{
  "horizontal_flip": false,
  "experts_per_token": 2,
  "am_softmax_margin": 0.1,
  "am_softmax_scale": 16,
  "eps": 1e-08,
  "adamw_lr_other_params": 0.00085
}
Rows from block 7, named by matrix and row number. Rows with one number belong to one attention dimension. Each number is 128 + 24 x the weight over its row's rms, rounded and kept within 0 to 255. All counts start at 0. Numbers have three digits each. After the name is the row's rms in percent of the matrix's.
# q: attention query, key and value (stacked) (model.blocks.7.attn.qkv.weight, 1440x512, the q third), inputs 103-205
# k: attention query, key and value (stacked) (model.blocks.7.attn.qkv.weight, 1440x512, the k third), inputs 103-205
q.277 112:123111155120126122122165126129128131120164124139127158159115066112169089103113144132168157132117145157096124106124142174172118098126103171130143162126087144116132155150143154117093158157104141108145128128145125114171153123162125126135107115142177149092141128110123117132140117170153095117119164136158139130100
q.278 105:164145148141164134129154074094116130121116141137141100132147150148122142122124151121097118127123123146126104126100143134126135087126185095083120132149148079122121109177088163142119115084086130163138109134157136142096140185103148106202130117074184145082127128103171120118108116083135173130134167127100137112118
q.279 094:151138137148109108126163120107115091097113132165127144160115168129137164094090144158096117124104144132125158122128145156064131114133109128134116127122125154116114113098130114125128116121110099174139132138187131136138115134123104124104128142101108131119154127144083176126103120118090093121150126125144151152154
q.280 098:145121111153116076139104097113131154128139102124120131128119089126182139133141113172144112066129090120133155160098137130133095158145131137146102118142095120124130141110110127112124162085143098110140120114123165088126117148167110118114102126106151120144116055095127129161181153120113101136090123170118148112094
q.281 096:107098133133130102128117148108124094143152160117119160092146145111157133097087138139141124119162175108140135106139099116108131143127139140118113140081143149152123104111151115120112118143121136119163123127142110127159129125126150140111136150154148106114140126160158148107123148127148133115149122126135111136124
q.282 092:129135167143156155119117129122101115132139113145111158154131190112138116126128110138162122148147145131072140137126172137127127092110099128130103135142110090172158125104156090099138117086137140101135139125141105140104095125080099116155093143132132138156116126127132164153116188149176162088133108114160125133121
q.283 101:102106144129124118118083142126146140103134111128139169135151126096175109126131119122161134139196179081117138146138128116090144123122178149125130152107141139120122148120158109099124107115086142175115153090142149129140123116147123084125164150116182131114157120115122134187120134108155150079121069134129119133150
q.284 095:109102177070123124088107136129109140118151097124123153120111161115160136169114125107118112138146155154146144093108119149126138140170099152112099160123107148118122155113091145136118112158099123124163103112128135155151142164116146138128135139142156146061171165125136119129079196119119164109129103132103137140128
q.285 093:131131119155101125172140095104103124104132110161115140139132142133134094057110158145132127100132142123134123093100143099103170118099109090145159134140147142107143088136151140142107114101144128129112135092103187170104128126157097137122127136106126135113079128159096161156131121119132097148126159107161136130112
q.286 096:102133107149120097162127128132123098106078146094104093099109156114165107121124105150119133098140172122156106094135143113146118108123118127098114125159097170134117140106132118152115101094169115146134130123122101122159152127101137128157127138115178150115101127136095142161165106118116122098147114120134105115154
q.287 090:134104148129153107118167106117116114132137160149137101097082116131133114101108132094128109149091126095095140114155125171152101156129126118148103149160124142182124092153098153131123107130132123136134151111130075157058134136141137117124086151158127169097107108145160086120156139122145150136120115142130110136150
q.288 136:158165167131127114125115131140134126100132145128132123123122163126110108126142099143156147153171145134224129153116137138130096086074175145079164169159115152140161139156149133075152093143155141137143163161162157148139167140145125123089158138125183139119172109106117132154139165134139151104159120144099103121140
q.289 122:088098107107093161169119122126139114140164100156090123150178128140125110134123130107167089141125106158132099140105112144137144107123155158155160136129136129170130089114113106180127104116137112174128150129130149089123108145126123088131156143110111126104103144165199111117114080104103133140102115148158114109164
q.290 137:097146095101133126131145111077147133174101108132085126111147125127107132123123149136141140129126144108130132101144106155093093112115107158140151067084124110128090131115138096117101121155132106154107119130110122137084166110136140112145161113138142115105097168148123135099167123108114154100092151167147167138145
q.291 115:185139123125144147100159081083092122137098131105149130125144126114142111097069129142186140135173140122134141149162183160115128143196101163110096162125163166197137103171136154119141063094138117077146128083119113089146124125125073093152159123105124151120163123154135100160155129061121141087171123135139172096164
q.292 105:107160147147151137141176089149119130132099136086156122158106138118085142154120156139130153118117110118141134095107127114146148125131126130126134143122083098116146110145128164125195079103130141064140102132171135149122110122133114109163169130141134152126122146109110121153118142149150118103112120098120113147117
q.293 103:142175146092098131148146178163140102132076139141148146101151140156098166126143138132140167096156147140125141127154121165153096088120109142133128147109146137127116082121141148167140166163157139102158124097089137134173113156128126133091140113127158153100115107127108084158147154163133156138140127126139139132107
q.294 104:126167146129152096087144108122098136097106118118093097123121163181119117124102160164144086166115105113151116091053135103154131171117167124101145123133139129139149091161144146129109096119132141108119130097124117124132115153117125148086176112134202104096109109106178137154156130167174137163132146141134102150121
q.295 103:138121156160074125171110119143082112111154123122124098087171080115118128108137140140092134123123085141145143095116142126135127167141129124079129134141086146147102118133160132148129109172113168128138113102099129121162139098114192137139150126117148133092084122093130116117091096164143130123129132150142121166134
q.296 100:100106129115108137105134112098124095174155125158149168126130126118105123095091119087119142152101151154148113095145168134148132130114122160117136121141172105141140120145092104135093112125156138109132130140108085132186135133154136148127135147174217167061093141118082116149183136126057083113110105099150154092106
q.297 109:143146147128093133127119143124097148129100097098108147113137114112135127128117119114153128153133142143156102156117069125148106112165125120145115119117104151171090154167105123139153133095110156122127103085129135130176100095151166178171083097116151091102100134142150141172153092128129159135158165179110144137144
q.298 109:082119091191190132096122136171158102111120154127155108129094116119150121163110107113138098112140110154129101162157123124147152126108107141141162133112181106158105111102103102167105139127131163152108110104174160141097151119115112114161136136123125106123148105135119115138141166131149093134151125140168129146155
q.299 102:115150087143127107152135148135130143145141109122103124121121129129127151107132126147138109102168093094142134136128117145101112120141135121116151136135119130134109112122131145107154168148113131111119140124176128143143085132122169089151082077137161141105152132085117093141103097101123088106117129105152152056091
q.300 136:121119088111099129118137150150103138161128136137123152144164105110146082121104127111160151118167176134138110148151090131121159117156140114115155139103076094150137162133127145134122118155125117152113120121123134131130145131153110135129140122095163092104104140100140118164143158125147141155141181152081119160133
q.301 120:140084145111120112143111123111124158141117135125139111150116144121125105135118193112131104147131110135125165122097123098124122124128123134147162126105137142120109150102146107129124168148146130117123148133155135096151125084095099160112137085153186121147126130123131156112138066153126120132128176119113137131094
q.302 119:110132106130059146137108159167133069137123130099120139125134113082174147147126133102158154117120114109180103161124116153160110135105124118119092165170150123118124094105085114128149102129117130120155136143080157122109183068102103162105089119135150092085110145109126120169124110151137105127140060129108139171126
q.303 106:107106183072153150136140134098092112138118115135123123124161102142105094078122133126170146127130135136092087118104136085169196126150138133095157099112114148110139078103127138111107084118150130129138171133131164134128113084132150132112137127102141154107105123105103126112108119154181111112131113135102132097096
q.304 105:107140105140135114128156127139136106124088097141092106142125144129145164114124182131145129132137102125123106147128123127133141126158104140162141105168083114107088150156100153153184100127107175164141112110109147162153126113133148108127148146169165110097086139131112131137170066152160155107076150092118101140118
q.305 112:137165175136112093115119175119099095172123110112099126127141125132129136101104106129174157184082077127133112120153101119118125130126149099166120142093129147074176121150132110137129108097154123124121134182124155114121115102159125148129162146099127112083158138108120108108106128156124069165126117122128117121143
q.306 114:210091107123110122097156115133119126102134144108145123086147106108124111156128118176100084144171120095153137134108109135152157138164123118119092081121083120141107146154128141172060141131175133120092149145092146134102109143090127087105171140147094142109136131134109135158136143154169142130150108129128104192123
q.307 099:118124171089144102106135116162083157169104167123116148124125112125120135175091122152125130126113133102096128099114138123109135143168115106118130150157131099112142104162093135124135106122116118092156082128130124118150157123132086127119127168133177135103177120155154143151127141100106117147084140097124129152143
q.308 115:109105134166113159113101143078121137138096062137114124130124134142140122120123156172131146146119160175132146140165112090127113113162100107165135160163141111127119116166126144114105104129086157081118150134085101108143095095139168111123120110121104126090122152158142082126146119159076124092119109156074145117143
q.309 115:169106105162105103132101122147125136132128097155134119114155161180101152134158127155124137113171134105121120083123108134127158154131127143123140131114137164121138176084136099105104143137084109115163115126152086177104136092151111131101126120118176126153167102136090121110136134140156189167119140138122127127141
q.310 110:152107136139148142105132109137153132148179111153130160123118078093166145128119072130140139089124100170083124125089113126136080141127126147169144131128144105161134101133078113171082116110132115107081102141138077141171092116144082161133144168103150135134066164129124106099134105115114069127151127133139161135139
q.311 099:130110122127133160165125169125134133134121132080142140104121126120132147124121125131189126134122172136088153131176143100114129123102141113123130139123138143133090148124100137148188174120131111144106133136112112154136104126152118123126117115116143092139161165132149144127145152132157154141172151142098104130118
q.312 131:111180148093127127136121124097127175115173195101144125115117148147103122142152116115158126134140129063119130129126141129136132054145109101120148157099119153132174123131134105118137097102185128138157151177143129155119128084135145112100193119097170136083131135086060134113157099110142148125163132147111104118145
q.313 123:108142128167113091147144075117084118079117142124111136130140083140102124119132104117158123113108137108147127148169136136097152086137153097116148133127136157119095162139106113122107096125142162147119093101129193112141083109136095158138115125148159136096100116135126099180145140144191132126095132090180086164128
q.314 128:108109142100086149122073134110140123128144189166163137141146144121157145124134133118100153124140155111164139137116103067133104116124129109114097175146109100123136140129119138118119084101141156143170074151143108114147086123114148102128193102121145112101144094142119115126111136126128171135107183125120133110163
q.315 110:124100127167118141181121098092134143124102184117108160158117169133087110164118107152111124125196109098139147106115102129130144098124141120102120153122145119134159121105146116111105132110127130157052123135161158131105117155168090121136131109127204140148104118124130155136139080128131085128098149137093160126089
q.316 106:167145077131144105149139134146158138143132130090100101081138183117126109149143117151118111149133127098146095117131152098159114147095115147150087138138154125124134136133126088133121122139112112110157163160137149126132124107152116116117123116115133126131102122133104128148115137152130151173140122129128106102127
q.317 096:122130135039172113134128154149122092125118125104171137102157132128120126111139126151150100154128117136144127143146134091145147138115134115125134091129136115122150162143101120108149104165155086124089105152131119137138090112130160100115132135136171163134162114138123119123133116134128110193141139144141111121148
q.318 112:134122124097133080123166087132095149146168143120160134122114152135149076146130113128142097135103109115141149166112158106128121102152155129145105149148117113161115136144130103123137118124127092117143142119167165105119144134130154109125111117109145114085114109118141144168092133148147164168146114164149103112074
q.319 094:105114134093139161142148118138118100167100096164118085134104159151137141104115108090162172174104107117119142127174155099162123162080144179157105128145152128145116093147137169137101058113125108156110160122126140095121132115171115149118135128138134117108133065113120098155156146109112120145096118136150132118129
q.320 104:135146163138133132115118117188114149185131200126145107123155126121147138122140131128095094116115137160141127146148124111094135128139137124146127121092109127129107102172134116113138107122113133117116165116145135117156066136132111123095103089060153160092172133142171127111100113171131159089167104136134136102144
q.321 106:132146148117115102136161133134128164113127155112147145105142152116156125150148099109130144136125137141107152072153169127102156144128127133104103183146116154125092119141135154104140122102119090108111155136148100151129178109104153096099108134107161126081084133153125117107127166140131113112104127162096154172121
q.322 104:137129142134137164115134118140163108164097164140113156093133113132166082127111100133130113130139131113170096106085138134139131094117123118102115117124157139134157127150141120127134126140118103144149131096097127091148146121210113123103092145129152147104122157108124121121202130133144135109137133121099142175130
q.323 099:108100159127168190161124093106153122157138145146109097142157125152144138118112138147198109118150147122153122142104096102143155082141147123119154183130092156110107120153092154143137127168158128113092080120141118137102162159109117128149135148132170149135130167091109115122106150135126107108153124074094150099107
q.324 135:153095116122102130117118114146126138136178109089098118155146118141165136141162116132093121157121149133151141140164138152107106156118145147136157160125119056147122136122136125154137171131105115135153105135132152149149135162156119112127124128142164105157136149223131123140139181137115139182113119092139107120135
q.325 115:116120085104137152114159162136099105133121111162153110158107163127111129107103131109124147113141136155114115129133102103118138126116107120154104084123109144149117150131173125131120139144115111126104123154158129132137121098110120139142164136116107168071112118102127126120127095156164097125136143077184161137141
q.326 123:118090126098140135132118112131125091099096128101128106106126086068132119100133138100158118120130140194122145097102093198129146129131101148111152122107120136094116106128130107146138118079140166131086128134175124128087109134087134122105137096158136121116134124077119134147113132137141125077118096132119119121106
q.327 100:110133109127125129128136114127130121168134100134155118145141175161125138124122157128132146132145149136123177152154117087125093096124087109151102137119117115164117166117144147107101100139118157090094153127135138108114090110158137152137130114098151142127172129084117125165113142121120147127138111191140138120094
q.328 105:151096139126123120109142141094125125098124061162079097142114164099109114117129116139175127096112078140110126113123101149126125119126160125101110111113138081147123133120123130140174155100099154118088131119111110081093110162127113113183124107113110120152135091131167116133104174141121147164111167110135115110151
q.329 097:077092092086093176130128130111152115165148121120118129169131141145161080131140128109153126132117156124125159178136138091116101149099098159141134119121148139156133150142129107119105140118138126098123128092125146121103112159144132136119111162148175123090117126092128153164136083113121104167108170099124107114125
q.330 114:079134127185152131151117170143155102099148158065147122133166141149150128117187088134160160113109124119089132145139132143109139180102141106128129140126101142128126108103130139123080083115138126091112101152148099101115136103133148149152093115105129093096168107151114105084114130107088156152141125108128156109123
q.331 111:138166166145116105086117153095110150143117157093178160171135151118143147113139134128136133138149121163130131126138132145110113130108128122151117124107140169145104158092099137149115115127125116143117115140111136184149119101114128123107121122103182113121148104133089144194133134156110144125104114128134140120123
q.332 109:145161093119104103116125147111165127145107102134134123150158123132147137122154070139181120132142102111115122119089157153142121129122099138123109151144168103101109119166134127102122074126122113131168132135102126110129139105173095100143122132121123162131161148132086130123171170115149143127136135074145139101139
q.333 103:141145113130119104144142107172151153123117141107177142146129136128140141090132197132132124112143137081165145103147157160117142134132130144097153161149127086141107126153117134158178126074174117119082155152102068177134149103110156138123099142137144144104123118192146077106144157136125131105128112102127129105143
q.334 104:150106117147163131094150117109103141134140106075157103140147140126162162160105130133115132108146077129115143136124173135080130150134114149155135136136166126138106141153124176139168115163131105124122140130157149155159086111086167142112078124131159136121160095178109114106134113120141184133114109082140137119126
q.335 093:153120122146163178146139149077140162140142134084140129070172180108141106149134120118101117159138092087110124143089127112152107115116110144121110150136181128159130080124168129114153138168118168133127089127105089100086099162111152135146152130154144143118149145139115106156121142126132097142128115142147129146142
q.336 109:110142175172135093122104119144154159099100139188127148138119159113133133085127146184133129122123162133121138139086118176136124121120157111135079115174115133083153146121104137164110133102109162082090151113120111142156134157142151142118118163131101079144151137134126118098126127142141133133094112104059159126113
q.337 102:148138113116095086115109124115110137173105163151131137090124109108120140130117181081088085096122085126143189119151142121144147115178142128127135135172132152153151096124086101098135156092118151111120175123159103124132113116116130147123101156135175125118121116117156125120156137122126107093125122167177095098171
q.338 113:162153115169112136158123161144115141120142143139104149127133101114133136140118164142116133088122118126136102135111158116134127111091140150142084108120088099145142120168105124136136151116126125119130141104109143143098159114132139166097100128132101160103117087133119143140127101095146118128125112150140160215111
q.339 097:121117141138124144103137152119151106145150137157172114151114119097117134106159106132110140113112115140163155125171111157113127132125129061073140167190149127070122075125079152142131121120169113134152146128162098132111073150126115155083123118151136172141130155133096113172093114121079159113138104077112130123134
q.340 096:127118095127107085111144103151136146166129131171133100106102126105104104098156142124053115149126119129110162126125114143081138161133179129081088141136097134135170160142093113100103090176095178125125127092122119152108184088141147153094139173067147124167154117129105122145120127113103147126113137084152127152111
k.277 098:113116139121112118145111128125113143153080111139141140141108101119155138110127139099131119117111118126104119143159121103158171093103110109116136098094106118149136122143157139124167115167107099107115159186106121133139120147103131150210133167098136063176101117107121131145146151090102151136175148142116162134165
k.278 107:088146134110142122159128140164103171136132135155117141141127132137055171131103129121103171147163145148140166083103101139106173141126108126151131130133126125138160167135147129137118087082092154144133062136139135114135146089102140115128136119118113143149102130118134122129136094102140173094156144094100172141124
k.279 093:121105140142137119154164144190098118127126153152136141116122101084141119105137154081177155106116139142131156102129118106109111134112107126134107109114120109122169091157125136155101126146146103152133133157124147124154162110138106116169131102139119158090151152152135114129099126068113132134173155111145148130107
k.280 096:162154176171132138164108174134183159119080157137121143126125092099163104153120123128141131118121161117089122137117124115090104146077156130145155125101170139135138123171164117147140116165133074129126151118124094162148160157169074147117101129154093106086110128175127136111138101135131129123126080169161098112176
k.281 094:108134136135127142130120130099128135105154116126096128089101129114121152132092110108170094175139125153116165102112120091149165110117132146089121132129133121123123110159151126112123145130150146143117104109140116132087098141129088165178153114118144128155131144110097109159114141133068141152128115084154118134138
k.282 089:117115098113101141147117089114145179089112072105157143156107130150099108147116119148132122106152110131153146127161124121086148134121090119145113137111143110105136135091134150136127133160165133119159129138129085134113114162168148140132174072120115116169106105110103122121141112097119111145134132137149144162137
k.283 107:134098107145111128135102131082153114131127146143124131138117156098111193129169114153152095083133124128095149123076142131143098123115116116122128104182119132148177102162145109142124158098121111110134153131134074135138147147106122166119144119145107123145136094142133128149112096112079095120110147161148145127107
k.284 102:138130106129114138158137113130087137111102138152135149120193149151127143128148178143149134084112121138103121088158121155160104065131139186115146128187111118151114149148170144079121130096125149139095135125118092106143110131110100126161134122148118128075108138087132118121132124156120105134162148146131131132151
k.285 097:128114134141073081111165151120111128152112118102167113119103123120161115154119132133155125126162110118098165102102129123121109151108160115143127115104115127136102153111068161143156108153155107128117099131140122090131175116134157147129181152121091123154193084109155135125109114094142107124138142135111138138095
k.286 098:166100130102100119133160105101168076102167129120140111168152143128125150121146136139121108163151137068184089180087155110095139124136132141160149131097142141137142141150140092109144135138161172117131176143154129135126138129128148135123078084093150127143108162100100101103111112083132130132209173152122159087112
k.287 098:137152089140137145127135145133111131126085124109094103159144124137139155107137126126130131101140130133152125110113149139149114075146131125112096154099119132112081141111136111166149116114147143151077142125146122125142110112083127150132132101109087132114108159149114193126134153126155148134154140126128128156125
k.288 105:128104139103148124088083171110161094094109093144160109111118130094144117130127121127135145067134152120156119136118128115120104117091137117125111114098110159140138109138124100134131125105122097132111104129122076110151114137142146116168106163143119119130130110133146143141149163126099085136111129118159156113163
k.289 098:113150149157168144130157097115147087120176143168153144108156146130167162106161103109086106122119095086162112066112137119121054152124134110127137116143118142117139100165122113119111120144126130130087172113118177164146140112132112144132105147137147123123116146088120144151148161142104107190114075091127130124138
k.290 111:133131143127113157102147145117089164130137115108150169174172098156130142138124090149172113170136159100130180164122123066105134104120115120132132133128121131136109130120172106185130139111152119099115135154100129151124170109131122122082126094114091095143143128169166129132150163124170085098125141090086143152130
k.291 114:140150150121179120126103130167144127144138071148148180112119147139113131109154130077112116146084130107081157146116104163163145136132130133119142118122079127138184094124147149131142110124111138102164120137169105139138163090138114142150134108160106121116137144106168155117092117153107152126152107163146108105082
k.292 105:154075094109170124122131134145086080144183113171150092134115135062141152126117123131152144175135133148144110144119103138140129142090147114140097130091142149119127134095151113137088138146181154174105094118115103141096120118106128151122119112110177155175139121119135122140187119130115135172080119143152160114140
k.293 108:181118109136140105118095081157144141130135138134159154108121126116102125135083113098116154149128059124152106120131100137148121135158156132138175134150111173112146117103087104164160124122127158148127082130150147148141131146114133131118100133130114114118108148095076165157166156143151131131127146127155123131101
k.294 102:159087156118141085131134105182099097158153150136100103156111161163125180119173110089095127121128109127130113134114161102179112100111124121140128127145131131123120139123140122131131098132133132134161150138110124149098109130135131127060086152133123131147080118139153121154115121087173134139101076119149194099156
k.295 103:108081148151137134056119144125167140133123100137137170100138110154126110125067111162124131101134134132123118110155155101142148074132112094134138130099145125097133128135114136132083116105118111103129106132110141089200084111118105098130095136115149128153148118111147125090147159096134126104139150122117135109101
k.296 105:193155177123086149109124109104130094133144097128134120124140123101131132132108125136106112128104117131154147124091146070116136168111118127104129153119143126081111126117137152140128094150114093073139179109121112161109135142124118131116065104087119130135151144105134110160069131133111111139185147160113132142112
k.297 116:149169130153124153137161120154127102107097114152103147127081148118134120140070134154112141149123112081126163105180140147096148135087151142111147140119148119146136095134134161140138139108120123147141110137133145137141168176163146165135136129135144151123132114085100155144119146125091145112070148105127095138147
k.298 108:148120148136147183115156116118124135125106142131156106092138133097081135141117179133122115115145122122129112108115098143105134116157163146125120094083072097109125098131140147071105084116128106154164134126103111146129110147159112131124086110178113134121112119101142113130077103104120142141132136111073121119129
k.299 102:126123132103133094099093073117128122141153159084106103133116156123112108149120141129140142120132151109119175127131103108087151134086118126104139094137153162109166106135127126118119091105142154106154169161081124146114128125085102111052128139139152125104105099145108095133125146125124120122129129095120134151118
k.300 106:093135119136106170080128120180130113176123141198103144122112123125085128136091096130152108121157140099150122147083137169152141107148106157101130146117109117075108118071134131139118112100115147106109109126132114105102156113139142192121138084146166139160081153121128076194068090132165181100139115124154141158107
k.301 110:146095115146149104138081088139110110092103171152076118154091135138156156144147135118120163156117165143144123098162179119150109160116122152144112114136086120062121104132117113141132126110117124123091118117127104155117120186161139147132071133152105124111143114092085125141124123091077142159094147096099118139120
k.302 104:186151113091097132116104090126113088123099172155101161141136123133159117125112093113139115118119128078107138146141131086150113108146161107151142130120104108142105115167103120111153145137144144127135147160106125136149132128132127119135126149116166165109100093158125036105123188163149144112108129097161125120113
k.303 099:122182131114169150103100109141114163142143104144166117165088115160162131149106130144156122079108146131106183123110126117141108111093142140122135114144139094125170124124143163079119145124138148182134112102127127119160129162184138143108138157101104151118122103116111140131145114133159145143132126146149057117102
k.304 111:132127143108130108109135117111132108090117148132141119125087160086129109140138112154146147100114184172134120131076178138100109136135154133105104160135145143116110131122139144102077120146131184117155154149125161137139130099097150093140099051095113092147136059131141082126122091142088150121133092101146137130195
k.305 112:125098128149160119118116130154163152194133128094165141140143090120091101159130101137147118166146153130141145081147153099142119168137131164141104143145132159149123119192113107143128107117127157110149170103110167094104136108091099110064076101172134119136174147111161129185100158157128134140132135130146145102141
k.306 101:122133097113162128125171161117166151152148130136140141129126123158114122111161135073118128128126119123123131150153127140101094118131163133076161135095196103140173142125122121104153153129080086127126080117140138138112154160142152128115119128134112147121143134202146116146074146135119133093116128133124084128129
k.307 099:142119123129121139155101156111118125100138204105154098152111116109140137122150164095134116167129176098115137137120118123131118150144143138112122110142167110127107122120145105141118114146127085081154186152086150163117155136128115099130110105162133114129107113135118154114124120114128102149102100099151106104139
k.308 107:126174144152139130137110084126143153141109148148120160097164139111101127100099133115122148166108091129112142110156140128095092138120146106117102119133116177166149139127091125136118143133153116125119149070125140139148149116184144135154148098116099161118170164123098134159093140120147135169119093118163110157147
k.309 107:166140125144142120159089153102099117140144116131108153126107105130111171105126123131122125129113121113106099094131091108149109120140176142130118139152105157126155143147145151109166139145110137113090113194118106120121141149180105152137107142160121123152130099145141107141082164129116100136146121085109145141080
k.310 107:150169129135086150111141127080132118166158142133122154104170145153117080148091122110133160142109154114160105122130184096126131159119115114100113102116133127144094129106178123134147124118161149147109117124125190072145161106140157103147134066136160165118158104143131150133102117170150144078124144145063091134160
k.311 100:107159140144117140132106110149133131115133124106127146129136118123121102135102117121130136160104117097150105145139113115091142145169161158128110149161117134106133111133104169168121136099156103154113135129079156149100120129094132192171117123156145129126178178118138111137091158128089119141141118113075095126157
k.312 107:149113146132109112108144131140149114147136114139132127153138118114115088152085121127139074135155120133145093131100149125149126145109126109138123139146129128120155137111141162122133142166123159100088141137135090128082099133118159124121102166136136105114142114145183130127090138134117200134133086141097125130113
k.313 103:110128132148118147118108161158130120150125145104142127111136139104096103134095121143149131109129122104049136152133138097143119111095092147114116122149135166102094147118155131125114085146126119119117118142103167095156124120152176109091142122091138150140173088139116115150140080145128108106111120125109097084152
k.314 106:157120120152130124146171144140104137120119158161135097163137139127076136108176112150087162138112174139157134145148128156049134142130104130135121139113153111131109083098128121150109101163099128120126131100099141116146103117076115111114101148110076077074133151122081169123154105127105150123146110164101107085113
k.315 106:086091147084182085102109140126103100084163120143101118096159100124090122146077136088127140140112124126117107142126135162128110113132150150112165142155142132069127094155094135119108137146138174104135083127151139128126145134124162146088096180115149186147134116099126131137080138130156133117143134135121083099138
k.316 104:131100146117106130066147137172154109142106071117093114181118145126107103085106111113121093091113151115109145128136140085151091123125177120121134114159122129111175170134191167109144129114138140117104136157131141122123150122157117145096148171131169150118136147139149151088102093158132107068100116080139157130149
k.317 104:164075121112162162119089168128098167110141105129143164130137140129146155141139092149166126106148127140164148104159150139132111120124077096145115106076145121112107121132125136142146157091127140142133087133085125166173104143119161112099151095163056132118108085105123124131138118142114099109128140133074152102112
k.318 108:113175118148128117118086138158166128170141134106114158130122138098136117114101147125123128124161113156116138141127120111123146075109094124056112132129126115141108153124131135123111137145134104114129119114150103140160103121120105202098136156102123102182156111153097112145199123088134091143121085120155159119181
k.319 098:141109164095123113103151156160138149097148115122156125086124117095148145116133138108115149161125122173150133173124109113129123141158122116129160112135111121084112141121133101122167102120128143101153123143140090178143140147146170134104140142094130126160139120120132108099111129146168146127124114117113137086134
k.320 100:107101125100099130130191160128131103149135095163115134146122128165118109177148116109137131143106121114165142077156128112145118132110113080130130126083136105142113101076105133114155123115157189122155114166113122143138115112119159124130171124141114143171057142127141138152133119088128092152117114174122127131140
k.321 108:126113122116081131147116165121142104188140164128119074156111116096116125101115122150115084089155112092161091160115126107122149173163126136136116175103124130091112084136108096180123132104162133143131180145128155144086088110093112145153106124180127144144117143148172109123125100109158154137122138127131162129128
k.322 109:149095128073147150138092146100142136102119129155123088167110088152098129096154157105156134114082148051111164125144144142137106135115149093115149116111135103090140164117139120081171119122114165138145177167096143149110130136132141138107130123084143093108099132147087107142112125158114110138120148156121080132127
k.323 105:078127118138141116119115108102099140140152154107183137103141104110086150122129155111108141143100109128119165126147117133133118150099159132150137107114134091136138089084136158129114108143130136104179091138155180070145090136154104117132130162149148158104114086175151182139170137072107117137100125142123129103163
k.324 101:107120119136132114124107099139151100147142113115107116121148121157173163113128123111145115142114135114149141078115111140123149117100148157124112106136198119117128093119107116114110136083169154079115100135112108142123115087130145090144136099150105090134117169144096090144094139102116138120128122150145129104174
k.325 119:108139166143134093104112104140125130129132127129135103140129141106118172119122108129126105123132113167077143164143150118136117151141119101108123168167119163142145145110126141153169095152149151120112153136179110101136100090107131133147115138136168156082138131164143177115076113131127121117138132099133144128114
k.326 108:119124083097183106120153129112126152147116105115143119074127120164122083132152124102135108160107114112094144116097120091128129121126118103099132109113102156139137135124139136144093111115144160119153086100126145127109125114131120118151081106106168130106150092151143133137164105113130142135118162141121136140147
k.327 098:136119160169126121101162202101109108085125151184127113133158120119142138095134074139123115120111097147081168098142118136139155179132105122126101120133126108125162102119115137114096081144101121105157160128138116150136120161133139106111158153144159146146108078150124153126117154073139165100141114113090107118143
k.328 108:093099074143173160101123086120138173132106131141133158136169094103120201062123147103114097111083153116129157153114111124099117106106151141124183132148114122100118142145132126115131101104137131139115119136137158085131158129117110094152112133129122116117106172076071115126148122138149112109104095110146105120160
k.329 104:144127140078150088102125094117100127155132174121151151104146119132163137113088121126105109087132088138122145155136130144078168150124074112055104141172119101145114114146133104177117054123117131120113170128126134117182130151155132122144100113130136141105121091161120146154148139099115124116124101140109136126111
k.330 112:139105095158126118131141118104108141140159131140095148127152118142106096141145121170163138088116103099143134108135157136103127135178126102128129109121143114155113127133125128167149133080096122136178113166118095127130111090117094141121126169150139106151116111101131127133132137107102148097127135122107118113095
k.331 104:163146105174176129116113100135139148144134119164135099148183128115132123125133106109142100134100127136139129131113131165110164100124176126118117155170095090134085069144122177173113153134162145124136125153154147115101135143108145144165111187155095144117097121122178090141122176125136147158138136128087105181118
k.332 111:108117089116155134123112134106096180127126119094116130126140114137108111120176086141122110154142158099112181120122128151145111154151106119131140141143119153142103103114112137139135148103121105156116110129153096107150106139116133164162133106120105077117084149154133149132078127166107109115148142103123144133101
k.333 099:137114187099117126125143091119150120149150155192137100151159165140144153135114153167100109154139107135119142117109157111124120166124129118151099131149129118142128104124172200125112154137141156120102119115133105133100138122143154153177148145095162141140137109129168148148120104143141106158193095130148080142133
k.334 102:116146147137148138097172176098138142115119111174139127106099133126148167111125141105152157166123120144121131106141151112118135127172115127131137112122112120146117139147117140139127138128131153151125099162137136160155129142103123121138185133117084126136173132130151118184126117114079119102134115135108125143131
k.335 099:064120132128141118141115121177144115151112103152102120141130097144092151134139136124131148107113102134137111086156126140157126118105161168141131120093120178117143119116147148132138140137135159132153142097156144152098146155136156149112126094119142137166117156146116114105105104141172149169151131143075148130153
k.336 126:171143106164130121150161161127142139111149146106084125146128093122111133177133160152116067137149149114176150128124113135134093124142115097121173112154149141176146155147162105163119157111135129116140118141155142118117113130143162179145108103110139117104150151095141124109144124133145097146165129133098165152162
k.337 109:130121100155149099118146180128111121141180143127119130154130143122131143083103160077188127106166130122066085127125085117125146177126124100147137154137117103107122157148121130163109142091130097131124125130103076111138164157161130132170133121148123131047116155148146163103142106128109130114104125149112165110131
k.338 122:137122150106100123102122143098099146132125128125132118128170120145089094166103103147122132139116144137104119149154096116172144141150140140121130139165081134160138145112147133121114106107124094144126175089143092086115087131141130130106116121123136111102136165158139142160102155143127176156104116145185132096106
k.339 108:171104137103121189148144128170143100192142163093136174152123129126135143110099132130182107164130117140137139127120123127113133113111120160115125107159166166146133117132071121144169146100118108121110115099177079138128125118150143107165112140162085068126122108111101191128129126136141088162109116112139103121146
k.340 102:106135167138108103173106148128131064101114154112147117099153111086155107153142123130142097175118129140121148170090110104088136159104105123122121082139133126151144113169151110170113113095144072085114105189172139123137098177140117123120172110131133112092171186134119197134110115165118119135122140141193165090097